A small model that answers yes/no questions on an image's attributes, trained from scratch.
Model: fusion encoder width 256, fusion encoder activation silu.
Training: muon at rate 0.0093, 4600 steps, batches of 64.
Data: trained on scattered letters and digits in many colours, 97500 training examples.
Rows from block 6 of the image encoder of a small model that answers yes/no questions on an image's attributes, named by matrix and row number. Rows with one number belong to one channel. Each number is 128 + 24 x the weight over its row's rms, rounded and kept within 0 to 255. All counts start at 0. Numbers have three digits each.
After each channel's rows are labels from the 100 images, of 14976, where the channel reaches its highest value: "top examples" is what is common among them; "patch colour" is the nearest of a few named colours to the mean colour under the peak. Only what is clearly more common there than usual is listed. The data: scattered letters and digits in many colours. In brackets: how many of the 100, against the usual share in percent.
# convs0: expand 5x5 conv (encoder.blocks.6.convs.0.weight, 256x64x5x5, each kernel summed), inputs 0-63
# convs1: project pointwise conv (encoder.blocks.6.convs.1.weight, 64x256x1x1, transposed), outputs 0-63

convs0.245:129076110104129158107140123151128122115082146110126133137109146115109148095111122104133112162125130145124149140120129137137121133133111051098140127118128121111110072146150122190177142108143073
convs1.245:133091143155120099197152142116136113098130154172132170141156130098141130128155128117130134114141129109124143125136117101126168119155140157133121143197164151123127125119109173133141133130103192
top examples: count: one (56 vs 17.2); blue (45 vs 20); purple (40 vs 19.7)
patch colour: pink (45 vs 19.7)

convs0.28:121147147143109107063128135110117151106118096139153091084086139128117110098162168117131124151120146139123123133118123084135117114085120094105136104109066119160122162147170125131125158104114136
convs1.28:101124092152117174143138147122161116134131166142113161175140128176116105164098113082140098088106119130111128168119131110114122116135151114112100150176131095076126105127102164130124140135140116
top examples: count: one (71 vs 17.2)
patch colour: brown (34 vs 11.7)

convs0.153:101084097082108150123116127164138142139150126103129151133136130121153095112134093076073150146093172133125145156135135149119134133147132085083106116108091128114126086169139105137141116124114145
convs1.153:141156142114121122156144179097107165120131165180116116098157129153102142139106123104159107144145146144123153137167091157153139081135137101129127119149095141093146111189138127100119140136128157
top examples: count: one (75 vs 17.2)
patch colour: brown (42 vs 11.7)

convs0.183:159158143150180119129129202104137130159150136149120088088144161109115110146138136128156117119131085115140134143124161121107133154139126095134141129109144132107113154103137113156107091145105190
convs1.183:105112149150149124169135115130125111135112140152146155178089131098134128110097148139132141149120139118118129154155143156167117135123134181142110159139123160166154078140150148137169130135186083
top examples: red (100 vs 39.4); count: one (63 vs 17.2)
patch colour: brown (39 vs 11.7)

convs0.29:155080122112117111125112110182140153085153160114114169140128125104143094162124123106084181142137138147130115114133122115154100144137148123164127151166132110134161134179162133124131165112139160
convs1.29:109116121174109149109103156111124131164155137162124096115135145124091158144119113120170111124141090142124141201146143098085136177136143131153177082118124123122140138104133095137143140116145142
top examples: red (65 vs 39.4); count: one (44 vs 17.2)
patch colour: brown (33 vs 11.7)

convs0.109:098130127114117140093124078144155131105054126151133109145115114166135141106147161099148108137133130103130131132161085115130149116088099116158122133135124092124115096160124137138184170106120152
convs1.109:158110064135135128136094147111104144126177148075139135148156165095086108106085122135137124099107109144142117148097123120132138152136166147109127112132102131115126111115139174116111069130135110
top examples: count: one (74 vs 17.2)
patch colour: brown (60 vs 11.7)

convs0.208:117131114158140100088092110089151127096141149182119113102158144139162104123093140103148140166134145111124101146132149123099139127096163077086125145147166157133099163094136117123114143135143140
convs1.208:141153135118138139171137135135102107118172120121144113095133084156124116136140124157116109154119132138089129131137099122101144138149114155176134107119073134082145149153141086111135136100200155
top examples: count: one (75 vs 17.2)
patch colour: grey (39 vs 3.3); brown (33 vs 11.7)

convs0.13:134161115101166144136157076134137182093133126166154147119146123132130121119148161176108105178113092136122142147120142175100114101133127118139153165136137134127156124155150173154156137148145133
convs1.13:119102136152118145142144122116146118135145147126134112117090127161142112125103092083164109092096155092109162108129078107145128137144176158133131131157130124090107163123100170081092145112114148
top examples: count: one (54 vs 17.2)
patch colour: brown (49 vs 11.7); grey (26 vs 3.3)

convs0.94:126111110088090120082072156123134137144160161137082127135150128160146131141081133113143137099142106135151134121098124096113089155110133110099145116122100146157153151140110133147107076103134163
convs1.94:109120104127088143156149114130142156114139144129133113169126139113122139116149110171072111143102113114105142120148082170145102090132177139115131129153153125156123133077093128173162158121099130
top examples: count: one (70 vs 17.2); blue (56 vs 20); purple (50 vs 19.7)
patch colour: pink (46 vs 19.7)

convs0.158:151142080116134082112137139136128125152102141133086089153102136134086139134154096107170128145130122168116129148166144119122125097117111081132133098081066098108154094113129120153129138126125121
convs1.158:105119145123121124147122109086133137140139131166142164086090123115131102127083166176106123102178115093122140103090132134133132110126143175152092106125147108133133098095160142137167138091143111
top examples: red (100 vs 39.4); count: one (67 vs 17.2)
patch colour: pink (42 vs 19.7)

convs0.195:149104104153167115181115110139120089164134123109107124155190117114128130141143122156112122112173138157113088107114139141126093109115133089109120139112161096147136100105121101094094126115171110
convs1.195:116157171121125131136133130095124145122151102174117132122110147116124132133141145129177173141114087090150135137144110155147098084109105166181135124109078112139144122100124169163118124165109147
top examples: count: one (58 vs 17.2)
patch colour: green (25 vs 1.1)

convs0.174:117122111106100081095127110175171136085131098111125136139081161145139095129127155132114134119100127148136109164116104136107111151114146119143099140146087118152144130166135093150136139089094178
convs1.174:120138142131099169084130139115096141158139159157115138089171151133102140122122085118105089118082187102130119114112134121126152137121173108113151139120118109070113117100130131112115140149136090
top examples: count: one (77 vs 17.2); orange (63 vs 19.3)
patch colour: brown (60 vs 11.7)

convs0.97:119153123094077138140119142118133111173119113143152117185151132129140181136133114165183102123119115109124132135112102140105105150104136135111126139118109140078142126179144155112075114100120102
convs1.97:116088153113102137107142096088108121088112112146127113107071130149111121124113107113095149138149122150103124153148126112108132106144127109110159126153150134194120162146107110078183136123099118
top examples: count: one (79 vs 17.2)
patch colour: grey (25 vs 3.3)

convs0.216:109151119139140107094152135142137115135109150125089153155114172074122104121153149114115120097113141113118117161101128092115138133076104155134119124126114075077114113129100132166128126101069133
convs1.216:143115107137120155168156135105137109126150120107156091117099102151121180147131076105136130118154092150127122125170164151158146118142133118153103143103141120176132117134134142118160115188135079
top examples: red (100 vs 39.4)
patch colour: brown (41 vs 11.7)

convs0.191:126118145154136089098109105139135118092124154123101082105128184127090096129137142086128117137139132116118114119122158178116133134115104109150129075165104085123136126169111126127155077115148105
convs1.191:102158125108145169117115125125114162165120106111165120126133126142123130136145109184094100102093115149104109137129125160149174176136117121114081124112118066124135130103090160162121135141132156
top examples: count: one (74 vs 17.2)
patch colour: cyan (27 vs 0.4)

convs0.145:114090125089093141102144141154148172140109115145082122136078160141136132133144116091112097143142130097167121166146105152107108115151113083117133082111146142101136122117120129122177141113150161
convs1.145:155148143172093147110145140109133074146123154118122164140184094101117157164127160124147154115118161141127136068094135126117138155153095142094104143101132140149160118127153111146136116150136110
top examples: red (84 vs 39.4)
patch colour: pink (44 vs 19.7)

convs0.176:143143186138110120167130150120146105123104117125162146107142109171095115104160095135123144137121157146109117141129131126109140147145079094107102124109124174139098195129132137122158095093160143
convs1.176:166153156157126133117134200139124122120094135166132130147124129113145120128119186161089126167101135138155156118167144147160098078116170140140121129109124100131150093145121094112120130139115133
top examples: red (75 vs 39.4); count: one (59 vs 17.2)
patch colour: pink (42 vs 19.7)

convs0.164:139140092092154122154155131153090132149101125133161153176140126124126111141138083098122129101118135134124117116132165082147099111114071130119085121096099116132167111115104129092085129089116132
convs1.164:140168136118104126155100108145121139140170095127142093075097127124122171105142185150152173104122091124175141153112119116144131137113145165109122127150142095146137137120184134133120151143145111
top examples: count: one (71 vs 17.2); teal (67 vs 40)
patch colour: green (39 vs 1.1); cyan (27 vs 0.4)

convs0.241:151165074101100192148131135145151151074122134121120126144138111145128126146123109191118132151131178096171110137116115139073112127121157124127160129096144161144125126150131140138120124135134142
convs1.241:139144159107141111156147090110128110148171098143179129100144116088130079099125158155110103106128092142085108143156107136140135081153147144121136105136121118157093113126154115103084137113131152
top examples: count: one (57 vs 17.2)
patch colour: brown (39 vs 11.7)

convs0.243:102139127153123115131122159129136139110139154111093155096112149109130086167133177101108149124157150140138113139127121087131124166133098117063127096133106103164159172127160116132151146157126171
convs1.243:126091124132164078112123105112098154088138142144128129106143129157054137101147126110144104087108072119127121165118139125090093115123100143156125135133153129147128118114108180147135124118099112
top examples: count: one (57 vs 17.2)
patch colour: grey (35 vs 3.3); brown (28 vs 11.7)

convs0.177:098165106109104125113093140104161119072132134107148148116092119109154116147091145113123124168131123111126166101118115125083125142131101144105133143134117164076141175175141118110133095139165139
convs1.177:181120145116136099166164098139127172117124104147141103106119135127102133083129160159099170150077075121062125147143124136133129129124127121116140116152098099128158131153111144117125113109150136
top examples: count: one (50 vs 17.2)
patch colour: brown (33 vs 11.7)

convs0.194:166169150149118145119140118117121169105121145133141109148156174122171165110094150104121108155149129159118134193148159174133088150104128111155137137128094093124143118161137112148140129114122108
convs1.194:139139122102124097115129123099106129141149076186117134117130112143112102119192110139144149089094111139116099135152078152127136107165146134126127137121154133129095094135127144122104191120088124
top examples: count: one (80 vs 17.2)
patch colour: brown (45 vs 11.7)

convs0.159:141129157061163108103136111083155124111130148179094162146121145093130139117148158106164084146119106113114160123124138113105106108128115112110148125086115123141100131125165130094170152141125129
convs1.159:100095073151111140138083167123098201131147097093162125115127127139137120139108078161101157150144116132153121124132134141098115140125155155133143138151137144129121149144147150128117113181127105
top examples: count: one (69 vs 17.2); green (68 vs 39.1)
patch colour: grey (31 vs 3.3)